{"model": "self-supervised image encoder", "dataset": "short English words printed on busy colour backdrops", "train_examples": 22605, "image_size": 32, "crop_scale_min": 0.2, "horizontal_flip": true, "translate": 0.12, "color_jitter": 0.6, "method": "moco_v3", "arch": "vgg", "norm": "batchnorm", "activation": "relu", "depths": [3, 6, 3], "kernel_size": 3, "stem": "single", "widths": [64, 112, 192], "downsampling": "max", "projector_hidden": 1024, "projector_out": 256, "projector_hidden_layers": 1, "temperature": 0.3, "target_momentum": 0.99, "init": "torch_default", "optimizer": "soap", "beta2": 0.95, "lr": 0.0035, "beta1": 0.95, "shampoo_beta": 0.95, "eps": 1e-08, "precondition_frequency": 50, "max_precond_dim": 512, "merge_dims": false, "one_sided": true, "adamw_lr_other_params": 0.002, "gradient_centralization": true, "steps": 13200, "batch_size": 256, "epochs": 149.5, "lr_schedule": "wsd", "decay_fraction": 0.2, "final_lr_fraction": 0.05, "warmup_steps": 660, "weight_decay": 0.1, "adamw_weight_decay_other_params": 0}
Rows from block 9, named by matrix and row number. Each number is 200 + 30 x the weight over its row's rms, rounded and kept within 0 to 999. All counts start at 0. After the name is the row's rms in percent of the matrix's.
# conv: 3x3 conv (model.blocks.9.conv.weight, 192x112x3x3), inputs 48-63, a 3x3 kernel for each
conv.18,100,169,206,198,237,164,210,201,214,160,200,226,155,215,208,212,190,211,255,199,158,245,224,260,225,214,244,210,208,215,201,252,179,162,158,199,201,198,211,185,164,166,231,204,221,236,186,260,174,230,170,173,152,188,229,221,153,238,245,198,181,180,147,201,228,188,217,208,201,207,186,204,237,191,168,154,141,215,270,170,192,177,176,213,162,166,184,149,205,196,158,272,253,175,172,205,260,247,133,219,182,243,205,161,190,178,195,210,182,220,219,204,200,244,201,197,233,190,168,204,189,205,202,220,166,168,228,193,139,238,198,174,236,256,241,158,180,225,206,170,219,198,175,191,209
conv.19,100,163,148,168,305,197,191,172,183,190,243,195,242,182,167,170,184,202,214,185,209,203,216,144,200,189,189,212,166,191,177,160,209,165,171,171,197,203,180,233,180,189,229,213,205,156,217,155,203,185,217,198,194,268,233,186,180,226,175,246,214,140,160,194,182,219,217,149,177,210,223,200,219,202,205,173,217,182,209,237,177,186,172,88,269,200,186,181,224,161,225,226,157,208,157,175,232,221,197,211,223,230,195,214,226,197,192,229,209,131,198,184,273,227,184,199,206,172,181,163,200,155,180,207,226,188,169,159,167,186,245,274,207,230,143,202,207,219,184,280,296,162,190,207,167
conv.20,101,204,167,212,231,160,137,198,148,185,236,226,198,175,203,163,209,136,206,200,182,244,203,173,218,168,224,225,202,242,180,154,198,177,173,169,178,214,228,237,203,187,194,250,161,222,221,220,194,233,220,171,195,205,202,236,120,195,223,272,242,178,130,192,246,203,166,204,205,207,186,194,174,199,208,241,189,264,205,251,237,201,216,189,212,159,273,184,184,204,182,154,226,236,246,175,190,198,232,200,160,203,228,209,154,213,219,203,218,200,213,219,214,180,197,194,223,202,233,225,221,204,183,208,218,200,225,200,131,178,136,204,98,221,168,206,179,189,229,224,228,229,200,247,222
conv.21,097,193,175,165,93,175,229,200,216,219,200,173,213,199,216,241,172,209,199,208,181,197,267,221,225,230,202,199,171,196,187,217,218,242,205,184,170,234,185,224,190,180,238,199,228,199,262,190,275,255,181,216,201,235,174,192,223,207,155,229,229,131,233,199,171,180,167,169,199,182,208,175,189,183,224,195,181,189,224,206,227,177,197,156,180,221,183,199,214,205,123,187,189,180,194,220,230,217,174,230,229,210,224,190,153,216,203,196,228,216,186,163,225,255,198,181,170,231,213,167,245,215,221,178,230,187,184,181,148,153,168,170,169,239,158,197,197,218,196,193,257,241,153,163,179
conv.22,108,159,167,230,237,237,218,178,180,208,183,183,174,194,210,166,198,160,197,164,245,194,173,206,205,202,228,256,180,219,180,210,202,180,229,190,173,191,203,197,217,226,201,209,189,153,202,242,254,219,206,233,185,199,197,175,199,227,141,263,196,172,149,214,235,235,195,198,215,190,205,220,216,177,225,173,164,165,183,186,193,237,219,192,182,196,182,197,216,203,157,151,176,166,227,227,253,215,167,194,222,203,188,199,258,193,225,200,238,166,210,249,148,140,229,227,159,213,257,205,272,184,252,185,217,183,234,201,223,230,184,164,192,208,230,270,241,210,210,151,130,144,144,194,152
conv.23,101,206,121,222,145,267,173,178,213,187,190,184,194,226,225,169,213,89,247,239,154,204,161,203,172,200,191,224,194,156,209,210,117,226,152,217,194,231,193,238,181,185,159,144,184,227,195,168,208,184,224,298,211,235,162,204,173,204,207,166,203,200,189,179,208,188,180,146,172,149,240,188,202,195,233,214,213,208,208,223,231,177,234,206,210,200,240,167,196,128,152,155,208,203,203,215,243,198,230,221,187,193,202,199,178,219,211,200,178,157,153,190,217,227,183,176,247,204,218,190,215,182,182,205,175,222,215,230,165,178,202,222,171,226,138,206,176,218,248,233,155,212,192,231,159
conv.24,092,202,197,182,194,168,215,242,203,187,201,267,208,224,186,203,157,209,217,154,225,141,194,177,248,213,155,179,187,237,158,210,205,232,182,220,172,231,221,250,201,247,192,254,202,274,203,128,150,209,202,245,175,155,168,172,216,184,173,258,238,208,222,238,181,207,197,209,259,193,171,197,223,193,234,233,185,232,216,213,206,179,211,188,179,211,227,248,184,163,224,170,199,217,250,204,198,174,211,172,142,261,176,183,177,259,237,226,182,186,201,179,183,184,158,164,204,182,180,168,183,254,231,234,251,201,256,197,207,183,204,235,173,159,252,281,166,216,220,203,207,206,196,207,168
conv.25,095,224,202,183,165,249,158,166,223,212,189,153,190,159,198,188,155,219,183,225,248,137,214,239,210,178,219,207,237,192,198,226,239,222,152,231,170,193,171,230,266,248,250,201,226,267,189,187,156,172,241,220,177,169,199,248,190,244,209,183,212,209,188,226,189,162,204,190,174,227,189,205,183,175,199,120,155,216,178,170,211,216,202,198,178,168,232,197,182,188,149,225,234,184,219,219,224,217,206,209,232,196,179,196,188,216,224,204,204,205,242,125,184,165,106,214,204,180,205,191,203,218,234,219,227,193,196,243,194,243,179,268,278,172,191,199,235,218,197,169,213,172,173,179,187
conv.26,097,208,211,181,204,209,163,148,172,229,205,171,210,200,204,257,197,216,258,197,209,241,234,235,173,179,151,249,176,198,140,178,191,190,232,187,194,213,207,192,185,199,175,228,154,226,183,175,130,161,198,178,178,212,184,194,202,169,194,195,141,200,152,210,173,190,238,145,282,227,160,199,229,244,213,246,208,258,206,202,221,224,200,200,239,249,172,131,213,190,170,198,253,190,172,239,238,169,233,184,200,150,198,195,193,130,189,197,192,176,157,214,184,264,186,200,164,257,177,180,170,186,187,242,172,171,161,255,205,195,152,193,241,198,175,164,217,160,193,211,236,201,174,210,182
conv.27,098,214,159,199,179,233,175,225,185,165,219,206,143,245,203,211,246,220,255,283,143,162,245,255,234,189,210,207,200,230,211,226,209,193,168,180,207,163,189,159,249,240,244,184,222,293,148,214,205,166,183,215,204,201,103,179,197,196,207,185,177,257,198,233,188,212,176,211,187,212,183,179,170,209,176,159,242,229,180,204,224,211,218,233,214,231,251,81,215,156,218,188,207,204,216,221,185,199,156,178,235,228,206,160,182,180,216,180,203,219,227,192,181,241,180,170,179,188,212,158,134,166,193,207,176,165,166,172,159,249,195,223,123,177,234,230,175,219,204,233,232,176,183,202,210
conv.28,101,210,153,197,205,155,261,213,214,193,188,222,202,178,169,190,209,181,210,236,178,231,161,187,195,162,223,174,233,239,193,152,229,205,202,211,178,182,211,194,175,180,201,222,177,158,168,211,196,169,216,216,192,213,226,177,183,203,187,179,239,174,227,228,196,207,178,192,228,229,237,182,175,241,205,173,210,198,197,193,191,201,190,208,148,220,196,235,194,211,216,193,179,209,167,254,189,246,246,199,233,191,226,200,160,188,180,195,234,216,174,197,198,156,165,190,127,231,194,190,248,234,221,135,199,172,239,174,186,211,206,194,161,215,179,209,177,256,147,262,259,260,206,184,168
conv.29,111,127,232,197,211,170,174,153,191,189,203,165,203,189,239,219,237,225,240,224,224,240,240,173,151,215,217,244,240,246,180,216,239,184,176,215,186,206,167,204,190,247,200,202,200,234,160,168,213,226,212,178,185,210,190,163,235,221,168,208,264,253,209,149,176,216,188,189,189,214,193,177,178,217,209,168,224,239,171,210,265,207,200,182,210,190,211,158,171,213,180,206,146,210,169,269,194,175,194,176,235,237,206,182,264,211,221,132,226,196,189,171,219,126,164,208,165,166,211,212,199,155,211,181,211,168,197,224,238,230,173,206,201,178,224,128,168,235,229,147,237,188,137,206,182
conv.30,110,199,158,204,217,193,172,146,156,232,178,188,211,127,197,175,149,148,183,231,204,168,235,184,220,207,207,199,183,174,201,193,176,177,209,232,183,225,168,204,203,262,194,236,102,223,178,209,236,224,299,187,201,228,211,224,162,179,197,256,182,153,242,194,224,193,148,228,173,194,197,194,156,188,179,204,194,225,173,221,208,189,174,173,179,147,214,188,209,199,237,198,197,157,174,216,178,159,197,219,207,197,229,178,164,199,187,226,198,179,224,173,253,152,151,175,219,166,208,212,230,184,191,207,223,155,157,176,169,195,186,180,180,204,183,176,177,193,197,222,155,226,146,253,209
conv.31,088,232,131,226,193,249,181,179,265,137,165,164,202,198,205,242,185,183,137,222,116,181,151,236,230,208,141,203,196,185,227,231,170,202,193,130,225,157,199,196,193,209,154,226,259,248,230,141,140,215,162,190,211,201,167,223,207,200,197,254,158,153,223,190,276,264,277,255,240,299,254,219,277,236,180,196,252,197,233,167,232,179,189,217,172,168,151,152,203,228,230,232,169,250,182,221,204,221,210,206,211,185,222,204,179,208,196,202,180,217,209,184,194,175,241,203,202,170,166,200,187,251,213,193,193,221,195,213,191,228,191,225,207,189,197,261,170,242,199,221,220,237,198,190,209
conv.32,096,229,203,227,250,204,168,202,199,205,206,149,245,182,231,196,248,237,198,234,224,222,194,185,211,151,153,221,190,240,222,151,185,197,226,215,214,215,215,191,206,204,185,205,171,194,149,165,124,206,131,234,205,188,233,191,232,256,193,272,213,186,182,204,249,223,228,181,206,197,214,220,214,163,232,192,189,214,208,183,201,188,185,218,202,150,180,198,195,218,227,219,225,187,187,183,253,213,213,181,203,210,257,207,236,177,183,149,177,232,179,233,261,165,263,215,210,206,208,231,212,251,247,253,234,201,208,259,214,219,168,252,248,188,204,132,219,264,181,200,184,237,226,182,225
conv.33,101,186,183,230,231,190,191,169,214,176,176,191,190,170,204,191,230,223,224,200,143,192,221,214,263,181,174,209,179,184,175,205,253,230,198,196,183,182,199,205,183,204,227,226,218,175,215,175,200,236,225,233,203,211,233,188,210,226,123,222,201,189,197,205,204,184,170,230,218,201,195,184,213,221,196,191,227,190,197,183,167,198,235,130,227,237,183,172,150,177,143,184,213,234,190,224,204,193,199,198,220,246,198,219,241,205,187,243,209,230,209,208,195,182,198,136,230,175,190,226,186,282,252,273,213,185,206,238,227,194,223,190,205,199,167,173,218,203,197,320,265,121,173,195,168
conv.34,101,125,205,214,170,283,205,198,193,196,198,175,153,187,206,214,140,102,138,172,209,235,202,192,157,166,196,225,175,249,183,216,206,174,173,178,228,197,215,212,192,207,185,257,136,199,245,221,181,233,208,253,236,178,224,226,216,194,257,221,200,162,276,242,140,195,210,208,219,193,140,218,197,147,126,170,198,187,174,212,216,210,205,172,193,193,145,213,228,203,230,200,169,153,212,209,205,210,202,211,198,213,208,218,251,174,245,217,233,214,183,165,170,218,162,174,198,126,209,221,180,268,232,218,201,185,237,223,127,238,216,240,192,209,197,223,202,209,237,184,249,166,253,243,205
conv.35,095,182,211,225,219,206,191,204,174,208,176,177,214,193,126,121,193,217,180,150,183,175,179,203,165,192,195,212,237,279,182,192,213,249,206,151,194,186,236,163,200,242,202,191,164,223,145,233,215,139,235,243,208,167,212,188,209,241,196,211,271,177,160,188,206,219,213,157,219,180,141,221,219,214,191,215,226,201,199,167,233,151,195,159,196,186,197,179,179,251,225,185,195,234,203,223,211,210,210,155,165,221,254,233,177,219,206,241,149,150,169,200,142,210,159,215,191,222,221,316,177,213,214,293,207,130,171,186,223,220,220,198,175,179,210,225,189,243,159,188,217,227,239,113,202
conv.36,099,160,198,232,97,286,165,180,183,204,226,178,204,249,203,235,252,177,209,190,221,251,235,158,181,208,196,211,211,185,153,187,185,228,151,195,226,243,224,164,94,208,129,209,148,221,212,209,165,151,197,257,212,250,158,211,184,188,119,231,141,137,209,214,174,175,159,180,193,231,199,212,176,202,186,192,225,239,140,188,163,229,217,166,210,173,171,196,169,176,193,217,211,239,187,178,244,230,237,167,210,214,224,244,238,209,222,199,192,219,178,230,220,190,188,202,248,151,215,196,235,266,226,250,224,206,178,181,219,204,219,163,250,225,203,231,216,199,185,196,213,193,196,240,169
conv.37,100,144,234,223,202,213,254,182,235,214,214,209,188,190,192,169,202,271,259,195,180,172,182,168,227,202,196,183,238,254,151,189,181,187,150,222,215,186,212,183,174,124,183,120,185,194,179,169,228,260,242,232,223,220,261,227,174,199,230,198,194,139,166,173,196,268,201,160,127,161,236,226,227,185,221,192,253,205,211,210,216,228,231,217,193,187,166,229,215,187,184,194,229,193,95,75,205,188,193,236,197,235,202,238,248,224,234,187,179,234,204,219,255,241,196,248,218,201,194,198,208,190,195,163,205,186,222,189,188,229,200,169,209,168,164,239,185,204,178,209,163,221,147,186,213
conv.38,109,225,167,202,205,245,135,230,192,210,216,204,218,219,198,204,207,194,228,213,214,189,242,184,175,191,175,206,199,133,190,166,252,151,193,231,205,193,203,246,214,180,235,174,171,173,189,133,139,218,213,224,188,182,209,127,228,238,229,265,182,209,207,196,197,168,206,169,217,170,187,216,221,196,256,209,161,232,256,196,174,213,158,188,194,206,258,242,171,181,161,204,186,201,174,185,212,205,212,184,245,230,217,184,244,206,210,194,188,155,256,184,195,206,250,226,209,181,177,198,156,172,157,172,209,203,177,179,228,217,235,207,305,145,194,199,205,197,176,163,220,213,167,222,239
conv.39,102,182,185,187,183,245,192,168,198,221,214,202,195,191,232,227,200,228,223,206,184,168,208,213,263,249,188,207,178,173,177,193,196,138,189,209,242,215,242,235,179,256,171,195,229,217,220,163,199,210,245,199,179,178,138,175,206,232,132,194,257,184,242,198,175,188,218,192,226,194,173,202,249,219,258,209,245,244,226,224,192,187,194,169,284,198,273,226,183,169,247,183,167,203,210,198,197,162,235,139,179,198,190,156,217,198,194,238,213,179,203,224,225,176,187,151,187,183,218,198,215,202,179,184,176,239,225,175,175,223,195,160,201,180,193,249,200,171,130,254,258,221,209,226,205
conv.40,097,229,130,234,223,190,194,197,181,250,156,241,151,222,200,217,138,162,197,290,243,173,243,263,170,197,263,193,213,174,226,195,163,241,189,219,192,235,236,210,272,236,259,270,184,197,205,185,183,213,195,221,167,188,164,171,228,209,204,206,234,172,232,183,200,249,155,227,226,187,200,194,196,145,201,208,263,233,166,131,208,201,163,214,177,131,200,98,266,177,172,214,166,199,149,220,168,231,187,187,213,195,190,164,192,187,180,226,185,159,183,189,273,206,171,171,269,177,254,223,232,180,201,238,284,183,179,187,216,246,200,206,211,210,200,182,171,212,222,266,182,245,177,215,214
conv.41,097,213,208,203,137,194,178,202,183,187,213,231,227,174,186,185,228,195,236,188,165,190,178,224,208,248,179,189,128,201,131,222,191,147,219,228,221,217,220,252,187,163,171,208,206,206,214,166,195,192,236,219,246,185,208,200,208,166,230,154,152,186,205,236,210,167,183,221,160,209,158,171,134,179,221,233,187,182,213,214,205,242,164,167,255,185,267,169,219,217,191,184,222,179,233,151,168,194,196,185,229,207,200,198,216,229,181,146,241,212,218,207,185,216,156,217,171,202,161,197,206,206,216,231,231,213,182,211,202,239,179,203,148,222,121,208,201,136,223,180,197,201,182,231,191
conv.42,103,213,173,178,199,153,169,195,214,214,259,186,205,216,192,169,167,196,226,169,175,207,221,192,216,198,173,201,207,160,182,204,193,257,178,225,171,188,235,151,201,197,199,165,212,217,229,195,209,170,154,172,193,180,195,208,185,174,241,222,251,191,160,205,204,208,169,162,175,188,228,211,250,239,192,173,174,211,176,168,188,184,172,171,239,145,198,197,266,202,143,198,192,169,153,180,171,208,189,230,204,199,199,218,240,253,226,263,220,203,151,246,189,233,223,229,220,221,184,225,208,222,236,223,202,182,264,181,186,161,203,140,225,181,228,235,218,169,236,211,220,176,176,200,153
conv.43,098,162,224,210,155,177,189,212,176,151,185,219,229,207,199,207,252,209,157,205,222,233,227,183,206,216,184,248,213,219,221,194,208,259,186,197,194,191,188,203,190,223,175,190,231,192,172,176,188,178,146,200,209,215,172,201,259,193,211,208,268,185,207,169,173,182,211,194,167,252,219,188,167,176,256,189,203,254,160,224,185,223,156,256,180,247,237,239,148,225,221,177,210,228,219,205,212,195,224,198,204,236,176,198,193,203,203,221,195,252,177,179,234,217,190,186,131,218,242,127,172,188,220,163,198,199,212,200,156,264,164,255,136,252,230,188,168,188,175,159,256,200,174,249,247
conv.44,093,188,194,221,154,260,182,216,198,202,225,213,202,168,224,236,197,219,204,190,217,209,217,191,204,212,222,192,258,238,210,174,235,209,190,174,169,204,199,163,209,214,187,199,220,197,189,185,137,163,208,202,217,175,132,182,246,184,174,199,209,216,189,215,145,211,224,199,218,243,190,194,157,218,246,201,268,200,240,213,190,216,185,248,174,225,196,187,215,169,251,202,259,244,161,218,244,131,164,179,173,187,180,179,158,149,201,183,210,194,140,211,190,200,197,210,158,216,151,183,194,197,203,217,188,172,180,194,210,243,164,163,215,191,182,179,227,170,218,151,250,159,237,171,230
conv.45,091,212,246,189,268,229,232,224,162,219,245,163,228,228,210,169,203,250,188,223,218,239,202,209,262,206,197,176,213,201,205,184,199,198,188,225,184,171,190,197,191,239,205,223,201,198,182,187,175,185,190,185,238,196,152,193,224,197,150,213,187,175,211,198,193,245,226,183,228,200,243,223,220,184,216,201,229,228,245,224,217,188,187,220,177,153,259,290,191,193,257,244,199,166,202,153,202,192,260,205,224,223,201,145,201,204,181,248,187,213,249,210,253,187,223,221,214,240,215,250,218,193,217,192,173,206,230,177,219,175,190,167,264,168,221,178,218,200,169,224,232,225,200,252,151
conv.46,103,130,195,241,229,172,211,232,195,173,190,159,213,137,186,242,195,199,165,239,288,151,224,214,255,204,238,171,218,282,205,207,193,233,183,208,198,235,169,191,209,263,225,145,205,206,211,151,213,206,268,194,230,216,182,197,182,225,159,212,214,186,167,145,161,207,186,256,182,213,183,222,198,271,222,195,192,226,198,229,261,219,223,207,103,187,181,116,189,199,208,187,242,214,222,148,116,193,218,218,209,247,194,187,204,222,178,176,164,205,201,206,198,159,214,171,185,200,193,255,180,213,233,262,241,171,200,189,209,234,169,218,240,227,156,160,203,239,164,203,204,234,191,178,214
conv.47,091,152,166,190,176,185,215,208,208,209,226,184,205,165,173,158,231,200,173,215,150,227,180,177,201,176,195,211,202,161,230,198,248,214,199,201,271,201,183,191,179,175,212,211,163,253,180,212,176,241,201,176,211,192,244,182,203,209,224,207,211,181,231,161,179,228,205,190,213,196,195,215,245,234,209,231,218,227,266,208,223,221,181,250,225,180,258,170,180,229,204,186,182,183,161,212,206,187,203,217,195,183,196,176,216,220,232,222,215,230,183,209,171,248,207,172,246,229,214,202,195,196,188,200,191,148,192,201,191,214,162,230,243,175,171,138,174,183,172,195,166,178,230,151,198
conv.48,099,189,180,152,152,151,171,193,171,250,215,218,247,210,164,177,170,228,190,141,184,175,187,173,208,223,165,184,181,236,204,240,208,160,195,172,215,207,177,188,184,171,173,215,189,201,213,181,250,182,156,211,209,230,163,206,211,207,267,224,199,196,180,187,209,202,185,156,231,162,237,197,176,189,137,218,204,218,191,188,221,209,235,195,168,164,137,206,202,206,232,226,157,232,254,228,161,161,215,191,208,225,152,223,186,238,194,213,205,235,242,228,210,214,129,201,214,225,168,175,210,211,212,154,213,228,181,200,162,207,206,233,196,168,210,178,220,190,226,178,138,191,138,134,221
conv.49,093,212,171,186,249,198,195,170,228,199,204,198,218,228,195,168,195,197,204,182,181,235,191,178,186,184,214,227,131,232,173,206,207,172,169,168,201,177,218,188,171,207,200,178,189,148,248,207,199,186,165,205,199,211,208,188,207,196,173,184,195,181,217,206,178,193,206,200,194,199,215,207,190,207,201,195,262,170,181,205,211,178,232,175,238,165,162,168,214,157,236,205,156,205,191,200,217,253,182,177,220,179,180,216,259,171,212,201,201,173,218,213,278,185,208,171,219,175,171,180,198,200,199,201,165,179,179,176,185,166,232,196,233,205,174,179,190,182,194,309,254,106,221,217,200
conv.50,095,137,204,187,229,170,218,175,210,221,197,212,206,172,165,231,190,210,163,212,247,180,209,167,179,175,234,182,243,283,224,233,178,183,161,222,165,165,202,247,219,245,200,183,182,190,205,201,187,160,157,207,219,202,197,236,197,227,188,225,233,230,185,193,196,192,215,182,215,202,233,213,214,205,223,158,241,201,222,200,192,198,170,172,168,198,252,232,217,206,244,226,203,215,178,221,191,199,164,166,170,210,220,197,213,184,181,261,223,229,175,217,182,103,217,170,238,213,163,219,195,201,192,207,241,190,221,226,192,145,239,168,240,213,195,212,193,189,210,193,162,150,239,143,173
conv.51,097,198,252,150,120,173,211,199,224,150,168,201,177,197,194,190,193,210,200,181,237,168,166,174,215,222,224,206,184,197,204,267,230,208,190,207,179,201,195,183,169,251,167,208,249,171,204,202,200,214,187,215,192,165,190,187,216,205,171,194,234,189,233,218,174,224,165,232,209,215,244,217,208,170,193,240,170,153,193,205,160,164,209,266,167,283,194,202,199,179,206,150,201,181,184,193,226,223,188,200,212,200,231,258,190,231,224,227,168,229,163,164,157,113,160,156,180,226,193,202,212,246,222,208,176,174,241,197,191,246,198,202,259,186,198,182,175,211,208,185,168,228,176,225,171
conv.52,091,141,240,223,216,254,172,171,147,230,211,244,176,235,163,221,227,223,227,219,180,240,217,188,220,193,217,160,257,201,182,196,236,215,250,164,209,168,188,202,160,195,209,175,174,202,267,171,166,163,189,177,225,191,202,208,191,240,220,232,255,196,178,195,173,196,204,185,207,214,192,164,151,189,245,247,181,213,164,221,208,221,165,198,196,230,212,168,156,206,195,226,225,206,222,169,223,251,202,217,197,213,198,203,230,259,191,178,190,216,180,220,224,182,187,227,215,205,220,161,253,205,184,223,230,210,214,218,157,229,198,233,173,174,209,171,192,182,170,152,224,221,223,219,158
conv.53,099,187,201,190,191,193,199,166,167,251,211,214,197,192,248,209,198,223,172,184,279,163,271,250,192,202,207,207,236,146,216,170,193,220,204,236,181,205,187,213,172,245,188,238,231,138,199,215,255,136,213,221,259,184,201,197,221,217,118,144,236,141,136,206,228,144,171,184,179,193,243,188,221,245,176,213,190,276,183,191,182,203,158,202,227,263,233,165,220,189,168,195,212,234,221,162,188,231,210,234,200,172,212,216,200,187,240,210,230,185,214,198,237,178,232,166,181,213,173,154,148,190,238,229,171,189,176,200,182,154,183,192,121,195,162,226,174,179,176,240,218,166,199,275,237
conv.54,103,210,180,210,177,154,164,186,251,178,207,213,218,171,227,205,148,199,162,228,223,213,168,213,203,209,227,243,192,195,190,131,206,204,254,210,215,209,205,276,191,193,219,201,238,163,224,183,203,222,233,174,220,223,188,219,218,210,173,199,248,175,223,209,216,183,220,174,187,212,224,200,226,211,204,210,165,157,154,205,174,218,237,172,219,218,248,156,204,190,153,181,172,207,187,146,225,194,161,202,215,216,196,212,276,198,226,258,158,193,212,183,254,125,239,199,180,161,180,214,189,173,139,262,229,202,212,218,199,198,185,212,184,198,196,195,156,173,185,184,224,194,226,211,177
conv.55,102,196,194,159,206,228,213,210,185,191,235,219,193,217,217,143,183,218,193,195,222,209,197,156,209,199,189,166,204,152,216,202,182,185,223,202,195,221,194,258,242,188,208,177,156,159,137,199,112,155,216,230,211,174,213,215,181,207,203,213,190,216,235,158,212,227,213,183,199,210,169,132,189,218,186,196,218,222,196,196,220,209,214,196,182,251,278,248,186,197,187,218,197,246,183,207,190,198,199,189,224,238,222,241,258,139,196,169,170,160,204,178,186,236,161,250,232,182,230,160,247,216,187,175,240,263,212,204,244,278,218,228,251,179,211,194,169,172,187,191,254,170,198,218,224
conv.56,110,177,211,127,175,193,229,203,114,226,181,184,197,196,148,166,169,145,224,194,224,241,202,194,184,220,193,207,180,202,178,213,167,209,194,214,207,245,227,182,190,136,258,219,179,223,179,152,189,138,248,303,241,177,142,157,244,208,196,214,252,169,203,234,209,246,188,218,212,167,207,240,235,238,191,195,204,205,184,185,204,228,197,197,263,228,183,193,214,211,147,160,223,210,209,216,204,174,167,244,190,157,189,168,162,234,235,213,191,229,170,203,154,184,177,195,162,182,178,195,167,188,176,169,183,237,169,233,181,163,208,188,83,188,172,194,213,227,219,171,208,211,192,245,211
conv.57,093,220,210,171,206,175,152,198,208,133,176,181,186,235,256,161,190,165,233,261,247,204,221,171,187,193,190,212,259,201,187,234,246,159,213,187,174,167,218,189,197,204,161,270,168,192,179,188,174,197,159,227,174,138,186,186,230,174,195,183,229,187,227,139,189,199,148,208,195,209,172,173,179,181,210,231,198,215,203,192,246,201,195,210,175,216,170,223,200,198,269,207,210,248,209,240,131,182,180,205,191,216,224,156,149,176,135,158,254,181,207,160,203,193,201,152,234,220,190,183,186,188,230,218,199,182,174,192,247,207,199,177,202,188,187,163,203,219,223,190,156,238,238,215,165
conv.58,096,156,168,180,134,164,164,166,231,232,183,168,181,207,205,240,190,245,200,214,159,181,211,219,230,206,168,218,209,176,198,256,175,159,168,245,159,254,165,262,172,221,171,166,191,223,177,182,164,210,196,231,215,271,173,235,219,213,211,248,222,216,176,166,238,235,222,207,200,235,251,227,181,224,190,232,183,194,180,208,227,213,207,155,236,182,217,192,206,276,178,179,236,177,196,175,213,193,184,217,190,190,179,231,205,171,202,158,226,180,256,180,230,182,167,229,211,209,201,181,209,148,243,194,252,179,247,209,230,151,219,192,153,175,202,175,189,219,184,201,164,214,189,119,129
conv.59,098,209,160,200,243,150,176,200,191,234,230,174,203,183,221,200,196,216,222,172,172,230,257,210,205,222,160,220,171,185,155,212,214,160,180,188,194,235,159,218,171,170,215,209,223,178,204,197,180,205,207,214,213,190,232,212,263,218,192,238,221,176,222,214,183,155,191,181,210,216,193,169,202,267,246,204,205,189,169,219,176,177,196,174,206,261,194,172,203,214,175,252,181,227,178,187,274,199,175,179,240,210,229,224,225,160,183,214,175,242,185,194,276,224,223,125,226,192,147,164,181,209,206,223,218,211,182,173,245,184,181,228,171,161,194,164,209,246,231,250,201,164,251,282,165
conv.60,098,199,223,237,197,244,133,207,157,219,197,163,224,197,209,163,226,181,206,204,221,224,182,214,213,193,170,203,250,244,223,183,235,219,174,191,214,160,207,218,236,246,237,185,243,237,210,160,133,178,243,208,199,203,163,179,223,231,148,215,223,208,167,174,220,231,232,155,200,188,165,208,248,221,181,188,178,238,282,195,247,224,218,155,249,224,236,284,264,197,165,201,219,161,160,227,227,205,198,167,225,171,200,209,206,208,194,228,165,195,193,201,189,123,224,192,228,249,199,214,221,226,181,175,204,189,187,182,163,156,202,228,238,163,198,192,205,209,216,163,204,231,180,219,188
conv.61,089,217,187,195,196,208,161,214,209,209,185,175,223,220,210,219,141,191,154,175,259,191,249,190,238,188,235,235,173,214,173,196,148,188,208,186,233,248,257,212,225,188,276,222,221,286,196,165,167,175,180,221,132,188,223,212,167,181,199,241,130,233,221,231,248,191,232,205,187,220,211,212,168,139,172,197,227,223,186,175,240,219,196,189,155,155,181,211,230,144,180,151,208,228,187,186,220,197,207,163,173,221,209,181,175,180,181,215,177,230,214,209,229,288,221,238,237,115,205,273,224,183,195,223,314,228,211,219,190,226,184,208,150,176,188,213,172,186,187,229,192,183,167,211,170
conv.62,100,204,174,192,129,170,179,190,169,225,200,226,205,157,213,213,188,236,171,134,215,212,174,264,175,203,176,214,175,246,184,175,235,251,201,195,223,229,214,164,220,216,168,215,257,211,201,208,195,174,231,210,211,201,156,190,204,227,153,227,213,187,174,169,178,161,215,204,183,213,195,209,216,194,240,198,262,212,195,252,179,186,159,231,227,220,141,197,190,235,240,166,208,226,194,225,210,167,203,191,157,221,173,201,208,113,180,198,258,176,209,203,239,180,181,198,151,190,147,187,203,220,214,185,233,185,168,192,228,183,182,207,204,194,198,169,209,192,191,198,187,149,208,206,224
conv.63,103,187,198,186,176,195,200,189,189,241,196,195,197,171,219,206,167,227,228,209,203,213,299,300,196,197,208,175,160,208,176,216,241,224,233,247,171,175,182,197,236,236,187,131,216,204,171,250,166,232,186,179,216,257,189,163,151,251,179,213,176,197,239,205,197,153,188,219,202,182,191,205,227,235,227,203,232,216,208,205,188,211,223,243,172,196,171,166,172,175,209,160,219,179,225,209,212,211,136,197,193,173,204,182,192,161,206,210,185,194,220,191,140,181,225,163,121,209,167,181,184,178,208,179,135,117,216,218,230,222,132,215,138,221,186,190,177,231,249,220,286,220,231,177,215
conv.64,101,167,154,223,147,253,261,229,173,248,172,176,160,179,197,221,203,172,154,187,211,200,181,216,154,225,196,218,198,243,204,184,212,195,200,239,217,213,152,209,215,201,218,235,179,160,240,201,191,191,180,235,215,269,202,144,169,191,197,227,177,153,173,277,183,191,212,203,258,248,193,206,209,210,159,156,198,173,137,211,174,230,206,178,170,187,192,203,178,209,218,188,229,140,219,247,201,194,213,204,236,239,219,230,188,187,216,199,220,203,220,207,200,205,135,178,176,173,202,229,214,228,220,246,226,193,186,245,201,195,197,204,204,196,204,225,202,179,207,201,185,187,179,263,150